From a checkpoint of a small masked spectrogram model.
Model: 3.33M parameters, log mel input, encoder arch vit, encoder norm layernorm, encoder activation swiglu, encoder patch size [32, 4], encoder layers 8, encoder width 160, decoder width 192, decoder layers 2.
Training: adamw at rate 0.0023, 7700 steps, batches of 64.
Data: trained on chords played on synthesised instruments, 52083 training examples.
Rows from block 3 of the encoder, named by matrix and row number. Rows with one number belong to one attention dimension. Each number is 128 + 32 x the weight over its row's rms, rounded and kept within 0 to 255. All counts start at 0. Numbers have three digits each. After the name is the row's rms in percent of the matrix's.
# q: attention query (encoder.blocks.3.attn.q.weight, 144x160), inputs 80-159
# k: attention key (encoder.blocks.3.attn.k.weight, 144x160), inputs 80-159
q.64 113:128128178071128210128171113182177128128048128086128064183128128155128128128128128128177057083128160128128159128128128128073128128128128128075154181128108159128128128128128128128128074147128184128128199128072088128079128128128197128128104128
k.64 098:101077128083128207128128128128128128047086128128128128153128128158128128128109066128065128128177128069128154128128128145128128230128128128097128128128197177071198128128098128090135128128128186128128128166128128128100128152186128178128128128
q.65 085:128061128128128128128139067128128128128082087128128128128128108063090128128174247128128128128128128128098128128128128128128128128128128190143078128193128053128128167128128128128128128031045128128094128128170084189128128128225128111128141128
k.65 092:128128128128044166128128128086189128128239128128128128128128128128128066128128128159128128128128192128128128128128128128162128170128164128128181128068128128128128128058128188085128128128128128128069077047128128128172096128128128128084128128
q.66 086:128128170194128128166128077128128128128128205159128128043128128128128128128128128128128128128128128128128252115128073128128128072128128128128128173128128128128128128234128128086128203128203128128128019128128128128128128128128128128176113128
k.66 077:116026128128178128188128128195128128128128128128128128128128128128128185128114128038079128128128176121244128093094128128128128128128128097128128128128128128128128128221156128037128128128128128128128128128128128128128253091128046128128128128
q.67 089:128128163128100128128128128128128128128128128128128128048128128128128128128128128128128128035128213126128128128038128179179128128128128128128128107128128128128128128128105231128128081128128128128057128061128052128128128173047128128128128128
k.67 080:128128047128150186128128128128128128128128186128128128128211081128128128128128128128128190128128128214128156128128128128255028185128208128128099068128128128128128128201128128128128128128128128057128128128128128128128128128128067104128128128
q.68 097:128171128176091128175128087128149128128193147128128128166094128128128150128128128128128073128146115128128128128128128163128172148128128153128128035159182128128128128128128215167085128128128154128155014140128128222128128128128064072128205072
k.68 088:128128128128128128128083128153128128128128128128128128128093128128128205128232128064128128128128128128104128128128192128177128128128128106128128227255128128128128064128147128128128128128084128009128128128128128128128128128128128128128160128
q.69 079:128128128128128128128128128128115128128128128150128169128000168128128128128128220128128128128128128128128063128000128115128054128128128128128128128128128128196128128128128206128128128128072053128128128128158128106128128128128128042128128224
k.69 084:128128128128128128128033055128128037242128128128128128086128128128128128128099128172128128223128128128128128128128110088128095128128128128128128128128128128128128128220128128109128128128128128128174201128192128128128084128128128128090128128
q.70 084:128128128128128128128128128128147128152128173128128128084128128128128128076128075090008212128199128128128104128128128128128176240128128128128128128076082128195075128190128128128128128056128128128128128128167128128128128128063071128128128128
k.70 079:128128128201128062128166128128128128128128211128128128128128255128128083128128155083128128050128088128128128128082128128128128128128128128177128128157128128226051128128128128128128051211128128128128128128082128128128128128039128128128128128
q.71 116:128128067221128128128128086049128128128128115171128128128128201096111128128091128128128171128128105128128053128128128108173128128128128098158090128128128089128128158113115128128111128128128128128128153172128161128128128099128090128128080184
k.71 106:173166091128128128128128128128128128160197128191128128128128128128083128128128189140182128128085128170128061128097128128128062128179149128199128161128128057128100128049128128128098148095128069128128128077128128128128112128106128025128128128
q.72 104:128128128128128128128021128040072128128128128128128171151128200102194128128128128128128128128039068081181128128128188128128128128163128128128100082128128063128128168128100072128128128128128067157128128107128128128128128128128094085128128128
k.72 088:149194128087128128128128128076094038128128128128128189071128128128128128128128185196128128128084128128128061187100185128128128058128166128128128192128128128128128128128128128082128167128128128155203128128191128128220081149128232128069128128
q.73 118:128128180066128128128128162197128128128128128116128128128128128095187115128128128088053113079161145128085202128128128128101128174166128128123128128087128172128128128207128128128128084128128128128117164186128065128083128128128144128128128075
k.73 115:106128188128128181181168128128206128128128219077128168044186128128128128128128128099091169082214170128112150179128128128139128128128178128084128128042128222128196108128128195033128112128128140128128195128128111128128128151128128175128128128
q.74 084:128128128128069128128128128128128128128128069022128128128050093128128128128128226128155073128128180128119128128128128128128128128128107128063128128128128128213128058128128068128128128128128128128216128107128128128128128128128128128128128128
k.74 081:128128128128128128128128128096128128128128128000102207152042178197128079128128128128128128128128128128128128128128128103128128128128128128128209128128128128080128128128128128128128128128128218128128128128128128128128035128243128220128128078
q.75 097:128128073224174065046128128128128128128128128128128128128128128128128128128128128186128128153128128128184076128128128128172128128128128128128165128128128128128060128128185128128128255128186128128102056128128160128128128128128115128128128128
k.75 100:128082128128128093168128128128022128128128128128128128128128128128119225128128128128128128128128128128128128056195128066128177096128128055128128128203117128128041128128156128168128128198171128128087128128128128128128128128128128109128128128
q.76 113:128164142128052128128128128055117128128128060128128128128067128128078128128128164128160142205110042128095099128128147167128128128128128128128128128128180128128170128128128128128128128128128128128128128085128128128128128128128128170128128089
k.76 084:128128128128128128128024172107128036128128066128177128128128148128128128128128240128128128128085128128128090128128128202128128128128128128128180128128128128128193128128128016128128128066128128128196128039128128255128128128128128128128128128
q.77 101:128128185070128128128202128128154128055128154128150101128128128128128128128128128128084128107128118128128128128128128128128128128128128167071128128094128172128128128182128128128128063203128182128117128128128063128128128128140128128171109128
k.77 078:122063128128128128103128128193195128076128166102115128177128157128218128128128128128062128128128128060128193128128128128128128207089027128106128128059128128128128128128128128128128128128128168128128128128128128157128128128128128128128128074
q.78 095:128128128202128128128128128128128128128128128194128128036128128091240150128128031128128232128128116128128097077128128128128146128128128128225128128128128128128128164128071128128128128128128128128128128128128128128128128128128128128128128211
k.78 093:128156128128203128099104128128128128173155128128196128077128128128078128128071128128128245128128178128128128128128120128160128073128173128178139239089128128128128128142128128040128128128128078128128128128084128128156128128068128128128128174
q.79 101:128053128088128128128128128205128128128064128114138128094128128152128128118128128128153141128198146128128224128128128128128128173128128128105152185066128157080128128128128128072069128128128128128128128128128128068054128173128128205128085128
k.79 084:079128217128128229128197086128128128128128128128128128128128128128128128128128128128128128128128202044177128128128128128128128128128128128095128128128128241128190181128081128038128128128128128128128128128074128128128128098128114206087128128
q.80 091:128128128128128172128128177128197128128128109128128128128128101041128175128128154128128084128128128089128128128128128128128055128128128163160128186128192041038243128128128084128128128057042128128128128128128128128128128172113128128063151195
k.80 108:128149128128083161128128128009128160128128128128092128072128128128128128128128128152215128158128128168101068195068078128176128128066175128128128128091218128128128128128128128128128128128128110073069128056128128065172128128128128128051128128
q.81 119:128128172091128128168143128128128128096058128058128092189089128158139128128128117128128128128072128128128128128196128128128128127128128179067128128128113044096177128128155128128158128174115161128207128128128128128108103128128128128150224073
k.81 102:128128191099128128168128128128128128128128128128079128208128128128206128059128128128087045128079184128128128128128143128128180128128128161042172128128128059128168128128084128128128128128128175128128128128099128128128128128128128128174205110
q.82 114:128191185128128056089096054091094128128128128128128128128128128128170128128128200128168128128066128130128128128128128128128204128082128128099102128128128128093128072128156066183128128203128128128128128128128128128128128128128128063163236128
k.82 117:128169179181062128128070128128128128111172070128084128128128128128128128128128205160128096128053057128128128128128128145128128128128128128128128128128128066128128128128179128128128168128128187128128128128128128198128030128112138128180128082
q.83 110:128128128057096153128128128128128128128128079128128128128086128128128128095150128146169060128128198128128128194128128128050128128085067128086128128085184033046234128094128128128128128092128183128128128030128128128128128128213144128128128074
k.83 107:145128128128128128078128128128128128128128128128128128128128128128128128128128128162128028239128128128128128128128083128128128128128128128094128128128215128128213128039128128128045153128049202128061128043128128128127128178161128128128128128
q.84 090:128153128179230066128128128128128128128185128128112128153128159089128128128128128128128128128128101093145053128128128128128128128128128128168128128231128128128128128058128128128128128157128083128128128128128128128128128128128093128167128128
k.84 090:182173128128128128128128053107128128128128079128142202128128128128128128128050128164128128172059128128102106158128034189128128128128200128186128128128128128128094145128128128128128128128128128128128128105128107128128128113074064128053128161
q.85 086:128098186086134128128128100230128139128128128128128116128128128173171128128128128128111128128167128128047232128132088128128128161128128128092128128128086128102128092166159128128128128128161178090128128128128089128128128128161128112128128128
k.85 085:117104128128128177179128128204128128128080128128128128220128128128209060128128128034128097090227128128128185059128128128128128128128128128119128128128128128128184128128128128128128128184096144128128128128104128128128128128128061128128128128
q.86 117:128180128128083128122128128020084128128128128128103128128128128128128128128087184128188128185049128128128128128128175128175128128087163128128128128128128025078187128085128128128128128157048128128128128128128128128128128128128052128076128128
k.86 102:165128128128075128128128128056128128128128059041128128128128128128128128128128128184128041128062128128128128128191128128128128031128183128128128128107128128128198128128128128160128128128128128128121128086128128128128049128128128128072128057
q.87 112:128128128128102128128078128069128128171109076128128128128128128052128128128128128128189128128066111128198034085128128128208128128128201128160128128128255055128128117066128128128128218128128128128128128128128189128185128128128128128128128174
k.87 108:152179128128128128128086128026128128165185079141128128128128150128128197128128177230182128188128128128074078128128128128181106032146154128184128128128217128128128165128128128128128128128109088128112082074128128128128094082128128128128128088
q.88 095:128128128128128172128128128193047128128128128204079128053185165128102128161128128128128128128064098128128128128128128128128128128128128128128128128128128128128128218128128128128128128128128128128128109128128163128128128180128128128128000171
k.88 101:128192128210195128187128128090170128128169128128128128043128071128078128128128128128128128058128128128128128128128128128194128128128209128167128128091079128181128128128128128128128128128128055128128105128128128128128128074075093128128048128
q.89 087:128128063128128128128103128128128094128128081188112128128128174094128128128128128128128198128031068076128128010128128128128171128128128068128128128128128128128128128128128101128128128128128128157128128128128192128084128171058128128106128128
k.89 079:161193128128128128128128128128128128151194125128128128128128128128128128057128215185128198128079128128128000143128128128153128128080128128180082199128128104128072083128128128128128128188128128128128128128128128128170128128128128128178128205
q.90 107:128128128128099128128128128201153128128088195128128128034238128128128114128144049128128128049128178128128128128128128128128128128185128090128145128128091184128128128128128128128128128100128128128076128128128128083059128128128128128128128128
k.90 090:172066164113128128175202128128128128128128128191128128128214128128128128128128128073128128053128128071128093073128128153128128128128185128128128128030128255128128228128041128128128128079128128181128128128062128128128218128128128167128128128
q.91 115:128119157086128128171128120128128128072128128046178086189128128128128128059128128128128028128159183128128200128128128128128089029128128128128128084128128064128128128128128128128069128128128128048128128128128101128128082077171128128073128128
k.91 100:067069128079128177128128128128128128128128128128098091128128128070128128128128128128128035128128189128068128128128128183128128128128128128052128128191185128128128128128128128128128128065128177128128128128128128128095128025184128194150204097
q.92 097:128128128099128128187128128128128128128128128092172041128128128128128058073128128128073128092128172128128151128005128128094128171128128128069128128070128128128128128060128111128080128128128128128128128128128128128053128128128128174098128128
k.92 092:128128128128069128053128128119128128128128128128128128128128128128128128128128128128165128128241128128128128128128128128128128128052128128128128128128232128085128128128088128207080076128128146128128193128128128128128128055128065128128128128
q.93 093:164128191082153128128159128163128073128128128093128128128128066128173128115128128128128128128128128128128212128204128128128128128128128128128128128078128128128128128133063128128128128187158128086128128128128128128128128128128128128166112088
k.93 083:118128189128128217138128128128128140041073128058128128128128128128161128128128128128112128128128128073128128197128128201071214071128181128095184128128128128080128128128128128128128128128128144052189128128128128128128128128174128128128128128
q.94 117:128182128163128128110078128039128128128188128128125072128047128128128128128067128128142128128128128128128055128128128119201128128068218128190101128147208128128128128083128128186128154128128108142142128101128128128128128084128091077128143128
k.94 099:157202128145128079052128145065128128163128071128129128107128128128085091128167128166162128185128102128068128128128128107211083128128128128176128128128128128128128128128128147174103128128128104128128110077161128128184128128088128128128128128
q.95 102:040073088128128128128128128199196128056128198128194076128128128128128087128128128128128128128196128128128128128128045128044128153128128128128128128128128209128211128128128128128128128128105128128128128128128128128071128128128128128128128128
k.95 094:080059128128128128128164128128128201027128128128128128171229090128128171128128128049128128128090128128128128044185128128128128128128035128104056128128128128128128158128078128195190128128128163128073128128083128128128128128128128181222128128
q.96 118:030128165080128128128083063067128128128128128128128128128128128128085128187128128128179028171128114128128128128128068128128090128185128128128128128128222089128128128128080128128128128080080128070146128128128128128128093093128173128100128128
k.96 111:128211128059128077128128128128128128128128128059128128128128128128128128049165128128128128128128128178128128160236128223128128128128128128061128088128128128157128036145128128128128128197128199128128128128128128090128054074128178141128128065
q.97 127:052028128128128128128106128128080128128128205128128128174076128128128128128128128128128128186128128128083128128128128097128083128158128099156128128128128128030128128153096059128106128128128128066159128062128128128128128176123128187061198128
k.97 125:128248128069128128128128128065128128128045128128128128167128128128170070080164128128128128089056128128148128174205128204064128128128128165060128128128095093128128128128128079128128128224188128128128092128128128092088064128128128128143180091
q.98 120:092128128128128128113128128128155128128204128128128128128128128022081128128212128046128204128128128077128128128128128128067078128223128106128197123128128128096128128140128108128128128128128128042056128128128128128128128128128128187089128128
k.98 107:128128128128128128174128128128092128128128075059086128128128128186128128128128128128128128128128069203128128128128128128128128123077128128128128128128128128128128100080128128078128192161128255128144128128128067117074128128128128128128199085
q.99 087:128211128128036128128128128128180128183215109128128128128128128128194128128182128128150128042128128128056128128128109052062049128128128088171128225128128211128128146128088128128128128076128128128128128172187161128128128128128128128128128128
k.99 089:185128128088128078128128234075128128128128128128128128128128128202128055128128128237087128128111097174128128128158164128128222128128179208128189128082041128128115128206128128066128128128128160184128081128128074076128128128128128128128128068
q.100 109:128128128128128128151128117182128128128128128036128128128128230128128170128128084128111151128076128198128128128219128183181190128128128146128128128128128176206084128128177128128128096128180104128128043128128110128128128128192107095155128096
k.100 115:128064128210128128128128128128128128128128164193170128070128128128084219128128128128128128128193128073116128128128093038128072128128089056128111128128191165128128182128128128128128128103128128128128158128128178179128128128051079187178090177
q.101 114:128128166128085128128128128128165196128128087084128059128128128128128128083068088128170128152128128128119128221128128128063128128128128115128128128128210128102169128128088097128128128076058108128227150062168173128128128128128128205090171128
k.101 113:128128128128128128128128128128128128175128128029128128128128128128128128128128128218128128128091128128153128146200188128098196128128128128128155110128128128173128077128128081128147128182128191159163072128128081128128102128217128128128173087
q.102 108:128128128128128128128128128095170128200128108128180128128182128128160128109084128128128128128128128100087128206073128073128128128128128088176133128128138128056128061073128109128126128128128043137128182072188175107128128128079128128128077128
k.102 116:196205128128128128128128128128128128128128128099128161170128128128128128128128128128128128105076128128144128183183185128128190128128190180080167128128128128170128128128152077072128128201128171128169072159174128128088064098128128090128128059
q.103 119:128128100163128188023180128193128128099128128128135201128128120128128128128128128128128202082192128128128128128128177128156131128128128122122128142119128128223038128128168158128128128128229172151008128128074128128128128128128139128177128128
k.103 124:128026128128128128057128067128128128171179128176128128128128128128128128128077128068128128142168153092095128092035128128128100128128087128168128128077157128089128212128092163149088128081128054128128165116128155176181128128046128128128128188
q.104 097:128128128128128128128097128095187184128128128128128056083128128128128128128128105128128128128023128117128128128192110088089128128144128128128128077061149128108128155128081080128128128057128128128230165128128147079086128128128128128092084128
k.104 112:128186110088080128198162128163211190128128100128128128128104128128128128128157128202128161128054108192128128128128128128128197128086128128079128103128081128156128043128128128128167128128181128146164068128192128128128128145128152128128128128
q.105 107:128128128023128040011128128128128128128128128051128157128128165128096128128128128128039128178128128128069128128128128049094128128128021128128128142128128128128128128099128111128128068128128128128088128128178128128128128168163128174128128117
k.105 109:128163219128128128128128128128128081128056187128160128128128155181128128128128128128213128128128128128128163128128128128128185128055128215067128128128073128128128128147148128087128154128128128103128128066128128128128128048128225128128128128
q.106 091:128128128128128079128128128107231128128128128128128128128128128099128128128098128128128128128052128152128181233128128128128128128128234128128189128128128128128097034093104091128128128128128094128128128128128162128128128128128128189128128128
k.106 104:128210128128072128128128128128088128128047128071128128128128128161128128128128128128128128128128128194186128128128128128128150208036128128128128128128128128169128128186191178106155128128128128128203128128128083128128194141183128128128128128
q.107 107:071128192128128128086128128128128128128128096128070128128128144092128048128128128128052128200128017128128128128128128128128128128128128128128176128128128128066132156082083133128128128128128128128128116128128191114128128164128128128128128128
k.107 106:128128128128054160128128128128128128128069128069232128128128128128128128076128202211128128128128128128128161128183158128128128128128128155074166128128092128128128022158183128101128128175128128128128128128065128128128128164128128061128128082
q.108 096:128121128128128128128128128128128209128128128128128128128128149128154128128128128128128128128128128128128128128128128170128128128039128165100128128128128128208128049128128128128128129128128146128128038128066089105050128091188040053128128128
k.108 106:128050128128210128128128070202128076128128128128128146128128128128164190128128094060148108162128128060128128037128128033159052128128128086128128128128166128094128128128128128170128128128128128128128128128128128128128192098128128128128128186
q.109 114:128128128128185128135128128128128128052128114081177128128128128128128128128128195128128128102128128128128128052128128189169128094170128128067113128128071173233128128128150128128135128128218176128097070128082104128128169119167128041134128128
k.109 118:128128128157181128065128128128128155098197128163128128090128128128128128128128070033128128128168128078100128079056073128128128128128128128188128128128170128089147128128088191178128128106128128128105128128159159128176186128128128128128128192
q.110 107:128128154128015128128115128086128128172041098128209080128128128093128172128067106188128128128128128097128128142128111092128073080128128128128128128128128128084128128128095128144128128086128128128178069128128157128128128128128128128128128069
k.110 112:128128128128054128194128128128128195128070128083128128128128128128191040128128183233078163103128095150167128169128128128128181128128128187128185128128128128188113128128128096128128128183128146128128128128199128053066087171196128128128128089
q.111 104:128128128154128128128128071128128044128128128177128128128149128161128128128128128068128128128255128066128182128062128046128128128196128109128128128087128128128128128128128128128128160153128128128128128128128128128128128128128128128087128128
k.111 107:128215164128067128128105184060128128128028128072084128128128128128128040128128128128128128128079128128128128255128146128128128128052212128128128128128079083095128128128128128051128128139128128128128128128128099128128050128128107128128175128
q.112 079:128128128128128128128234175128128128191128128128128128085128128110128128128128181128163160128215128128093128128128128128128128226128128128161206128128128220232128091128128128092128128128128128128128128128128128128086128128128128128128128128
k.112 081:128128128128128128128157128128128128185183128222128128128128128128128128128128128128128009128128128128128128128128128128128128128128128128128128128128166128128128128128128128128128128067128128128128128128128128128242181050128128128141128128
q.113 087:173128169128089128046032128128128069128183128095128187128128190128128128128128128128128128128128128128097128128088128128222128128128128128128128034086128086128128128128128150128128128128066128178128115173128128121128128128128128048128161216
k.113 081:128161093128128151116128128128128051128128128128202128128128128128128128128128128128192128128139128074128128153128128128096128128128255128128189128128128128128128128128128128128128128160036128128128128067128128128128128128128128128128128128
q.114 108:065128128128207128128088128128128128128128125128128128128076128163128128128128128128128128224162121128090203128128128049137128128128128128128128128128178128128182128128128128169128076128050128128128128128128128128128128214128128128128218128
k.114 106:128128128172050128128128213104128128043062128128128128128128128128128027028214128128128128116128128128128128128221101128076128128128128128128128128174128128128128128128128050128128146221128128128128128128128090104128128128128203128128128128
q.115 084:154128128137128128128128128128128128128099128128128088128128128128128036128128128128128023128128067128128128128128128095128128128128128101128128128151128059050194128128128128128028128128128128128128128070128113128128128096132128128128128195
k.115 084:128112128041046128128128128057128128128128128128128128053128128128128000128128128106128128128128167128128189128128128128128128128128128128128128128128128195128128128186128128104128128128195128128128128153027128128174128128227205128128128128
q.116 087:128128128128128128055056128128128128128202128128128128128056128128128128128128196128151128128128197128026076128128128128128112128056128128128128128063144088128128128128128128128128128128128128128128128128128128128128128207128128128128128128
k.116 090:128221128128055128128143128128185128128128128128128092136128128128128128198128128128128128128128048128128128128128208128128128128128183128128146128128128128128128128128128128128128128219128128168128128128128128162128033128115185128128128128
q.117 099:128128184128128193196128090064100128101128156128089128203128128169128128128128128128194128128128155065128128128128128128128128128128128182128128128083128128128128154128128128128128128128128128128255128128169128186133128128128128128050128128
k.117 100:128216128128128128128128173128203192128128068128128068073077128030168105128204128128084128118128128128128128183128204228128181046128128128128128078165092156170128063128155128128102128170128128128114128128128157073128128164128128128128136128
q.118 094:190128128128138128128139128128128128128128128128128128128179143128128128128128128228076176175128128128128128128128170128249128128152217208128169128128075128128065128128128159124155128128128128128128128128128121200128128128154128060128128102
k.118 106:128128052128128128066128128128128076128128128128183184128128087128128128128128128128128128128175166128128128128093079128128039128128128128169102128128201128128128168128128216128218128068042128128128128128128128156128190128128088128128128185
q.119 097:128128088128128128128176197095128128128128128090128128128223128124128128085128066128134128128128128108128128128128128128128085128082220128128128186128196128128128128128091128069128188128128128128222128128128128128128128128128128240128128078
k.119 085:094128128191128128181128128128255128128128128128128128128128128128128128184128128128068128128097128128128128128128128128128128128096128128128170128128050128204128063128193128128128060128128128128179097219162128128128128162128128081128128128
q.120 088:128128128128086128045128190067128128128128026041128128128128145096128128128128128128078128128128128142128128128128128128128128100052128128128128128156168065128128091066128073206128090128153210111128128128128128128128128128128128128222128190
k.120 093:128078126128170070171128061128246128128128128057128128128037128128128128128089079103128128128128221072128128128128128079081128128128128128177092128128128128128128128128104128128128027128128128128154128128153128128128224164128128128128128128
q.121 101:128128128086128128128059128128085128128128128203128128086128174128128128197079128195119184128128033141128128128128128147128128128150172128128128128128128128128045063128128135128128128128128014161128128128128128128174128128128128016128128128
k.121 098:128128128128085128128128212128128098195128128128128181128090112128223128128128128176128128128128128128128128183194128128128075128128255128128128128108128043128128027128146184128128178128056128128101128128128128128128128068128128128128128128
q.122 083:128128128128128128128164177128128189078128128128193128128128065128128128015128128128128128031128194128128128128158128128128128128098128128128128178128128128189128128106176128158033128128128128128128128128072101128128128128128128128181128128
k.122 111:128046128128178128089063128128128075128179128156128097128128128210128128128128064043128169128192142128128101070063075043128078128128070081181128182128169172150128247128128128128128128128128128128083159128128128128128189128128128074128090197
q.123 105:128128115128203128128128076128128128088167168170060128128128212128128134128128128128128208128222128128128128128074128128128128128128128166128192063128106168128128160172128128090128128168128098128128128138128128128141128128128128064128128128
k.123 097:128170128128110149128128193128128100128050128163128062128128128109128200055169128162147128173128083128128069246128128191111128128128128128048128128128128093048128128128128128128128128128119128128128085128128128104104036052107128128145128128
q.124 093:128128128128136128128128088184128128128128128081128128128128128128032179255128128128128128128128128128201128128128128128128252128199128128165128000094077167128121128086128066083128128128128076188128128204172128128128128128128128128053128128
k.124 083:128210128128095128128128128128128128128128128128128128128128161128128128046237128172128180128128128197128128195223128128128128128128128128128128065214128128128128128128145225153128128190128128128128116128128128135041128128128070109057128128
q.125 101:128128128128043128066112128036128128128128128188044128128128128109140148128146128128121128128128128080128128128106128026128128128128128114128128128128128128128128093128101128166063128128128128185103128131128128128128128128158028128128128128
k.125 099:128128188099062128128128128128128128187128128050128128128128128128177128128128128128128128128128128128069164175173128128128128128128128198128153128128090128128128010128220128081128136152128128128171128128128147128128128128128128128128128058
q.126 095:172128128051128128128178128128128171128128128128157128128128128128128128042128060128128128128128186255128128128128128128051128128128128184128128128128128128240128128128128128128128083064128128128128128202128128082066128128128077128160213072
k.126 100:128128172201128128128128047128128146128128128150128128128103104128093128128128128128128128128128128128100128038101128128128093128128128128128128185128128223128128128128128209128128128140128128128128128196185128128166227128061128039183128128
q.127 115:129020128183127175189128061128071128104059128164185128128087088148142128164161181128185128128128128133128128128128128128128152128128128139128128128128128128075084128128128077101173128128128161151106128128088059128128128128100174091138128128
k.127 107:043068128128128128112128128128128128138128128128069170077128128128061128128128072034128128128177128128128076076068128128128092079162128082167079128128128128128128128128048078147084128128128128128128128128094214128128128128071128128128128154
q.128 104:179128128189128128128151128220095161128128128081128128128128128213128128128128128152092128128128128128128128128169128072128188128087128115108077128128128128228128128128163181128128128128128128228181079128128079128128128128128199128128128128
k.128 108:080069084128128128128128128128128128128199128227074128128128128128128128128128128027128128128210128128103128128061128128128067191109128071188128162128162128128128190101063128128128128128128128128128176128128163159172195128128128190128045197
q.129 121:128128159128128065128128128080107128128128128144128128128098128128128128128128128074128171252128058037128128128128128128128077128128128128128128088128108128128128128128128128128128128144089081128128128128093128128200128222187128128087128128
k.129 110:128128172061073128128128128128128087128064057102141163128128128128128128128128128216128128105128128128128139204128128128110128128128178128088152128128128128077202027128157128128128176140128255128128128012128128111128068055128182128128199128
q.130 098:185128128128128224128128128128128090128128167128128128128128128128154128199128128076128128128169128128128128128088128128213162128128158128128128128128128204128128128185128128128152128128128128191128128115128128169128128128128217128128128243
k.130 098:128128128128128082128128128128128128128184128234085186128128128109128128128128064128128128128128128128178128222128128128128128128186128128128128128128156128128128090128128128128128151128128128128128128128128167128128128128128101237128128128
q.131 093:128128128128128128128190128128060128128128128162164128128099128128058128128165128016128128128210128128038128128128128128128128164128128128128128108128082128128128188128128128128092128128176128128128128128128128128187128128128128128128128128
k.131 099:049146128128128133128102128055128128128146128128024128128128128128128128105128128207128128076072128204209182128128174225128128154128128128128128128128128197067128128128128128128128128128128128128128128128128088128200064072128128079147128128
q.132 084:128173128128128005128210128080128128128128128128085128239128128128128019128128128128128168128128128128175120128202128128053099128128044108128128128128128128121128005128128128128128128128128128128128130128128128086090054128096128157059128012
k.132 085:128128128128128128128128128128128128075128128128182128158128128128128068128128128112128087128128083153128083128128128128128128128052128142128128128128128106055128128128201025128128128128219128231128128128135128128128128128199128128128128128
q.133 085:128128128128128120128128128128128128156105128128128128128128128041128128128101070128149128128128128128128128128190128214015128128128167128128128128128128128128128128128128128171128128094128128128128128128128128128128152066087128221128128128
k.133 083:128058128128128128128128128128128128128128128000128128145128174128128128128128128128054128213128128128128128128128128128128152128128128128128128128128128128128096128128128128077128128160031128154231062161128128128128128128128128128128128084
q.134 098:128128097128128128128128128128128128128128128128128128076128128128128128128128128128067128128128020128128128128082128128128128220128128128128128166128098200199056128128128166128117128128199128128050079128128128128128128128128128169189128128
k.134 101:128012128128128128063128128128128128199181128128128128071128128128101128191128128128128156128128179128095128100128128128128202128128187079128128128128128128128156128128128158128128128010128053128128128128128128207128202128128128128128128128
q.135 113:128128128006128073128128128092185128156153125128128128128128128089128128128166128128128128128128128128107128211128128128128128098128104112128214128128175128115164104128044082128128128128128128047128128128171173090128128128128103173121128128
k.135 122:128189128128128128159128128128128128128046088071128128128128128157128128128128128196128128128048088192128166128213156128128174092128128152067197128128083128128118062128159128128128128159128233175128128128148088128070128083128177128128128073
q.136 085:033093128128183168141065085128061128027128128128175165128128128139128128128128128128204128128128128128128128159202128128128128128128128128128128128128128128128128142128128128128128128128069128128128184167128128128128128128128128085128128128
k.136 070:128128128128128074128128128177128128128128128128128128128128128128128128128192128128207128128128128128128128128128128128128128134030128128128145092178128128063128128128148128128128128128128128091062128094128128128128128128128055128128128128
q.137 097:106159128128102095128128149077038128128128128217128128039194128056207112128128128128128206128128064128128128128128128128193128128128128128128128243128128128128128204195174128128128128128128128128128128078128128128108128034043128128128128128
k.137 097:208048128128220128128128128063128128244128128128128169082085128128153128128128128128061128193128228100128128128128128128128042128128128168128107128128141128096128128087128128128128174128053000128128128170128128128128128168128128128128128128
q.138 118:128128128128182094053128128128128128187128128128097142026166128063133163056128128199128128165128080128072128080128128128128128181128128120168128128160128128128098128128128068195094079128128111128091128128133128128128128128128069128128128128
k.138 111:128128128128128128152128128128128128179080171115128128190128128162128128095128128255128128128128128128128179176182096128128081128077212219128186202128128128128128128128128128128155147148053128128128089063046128128128128128128155105128128064
q.139 101:128128128128128128033156158128097128128128128128128128128128205185128128128128128128128128128128128201208128128128191128128128128128128128128170128082128128128062128128192128128078128128128128192128054128065128128128128128128128073163128128
k.139 101:078029128189222128128128128128128128128128128128160128128128128128128204128089128064138128128128193128128128128029087128128128128128180083220128170128128128128128198156128128128128128056128039128128128128128172128161208128128128128128128128
q.140 086:085094128128128128128159128185128157128128128193153128128128128128128128128128128128128128097090128128128128128128128128128223128128128128128128036128128199128104184128128128039161128128128128169128128155154128174128128128128231000128128128
k.140 082:128196128128128128128128189128128128128128128214031128186128128065128128087128128128157128128128128208128128215128128128128128128060128128128128128128128128128128128128128128128128196128128128128128076185128128128128128128128034128128128128
q.141 082:180128128128128128128161163128079081128112128128128128214128128128128128128128128128128128128128128054128128128060128066128128128161128128057128128101128128128128128128128210128128128128108128128128128128128128128128128103043128128128204128
k.141 087:128128128128128167075128128128128128128128128128128128128128128130079128128128128128128128128128165070128128128073128128128128128128128076128068128128151128128128128091128128128128128128128128128128128210128128128185128128128128036128065191
q.142 106:128128128128113095128095152128128128166128128175128128128128085128128128128128128068128059128128128128128128128038055128128128128128128129128128128128166104031218128128096102128133076128082128128128128128128128128128041128128175199128144128
k.142 112:128128193128128128128128231128128114117072128089092128128128145128169128128161128188128128128128128128147144173232196128105156128128128128069128128128128128128128128128128128096057128169128222128128128128128087128128058128128181128128128100
q.143 116:128128128080020128128101104128209092128128128128075128101190186128128128128128128119128128128128128123128128128097120041081128128141129120206128128128128128128147128128128128097128128128128026128128128128128206074128128165085101128128074071
k.143 117:128222195128128128169128202086128128128055128104128128128128128128128051128089128128128128128128102184149128189128128128128170128128186169053169128106087128169128048128168146128128128128128128154128077128165093128050128128197128128128128066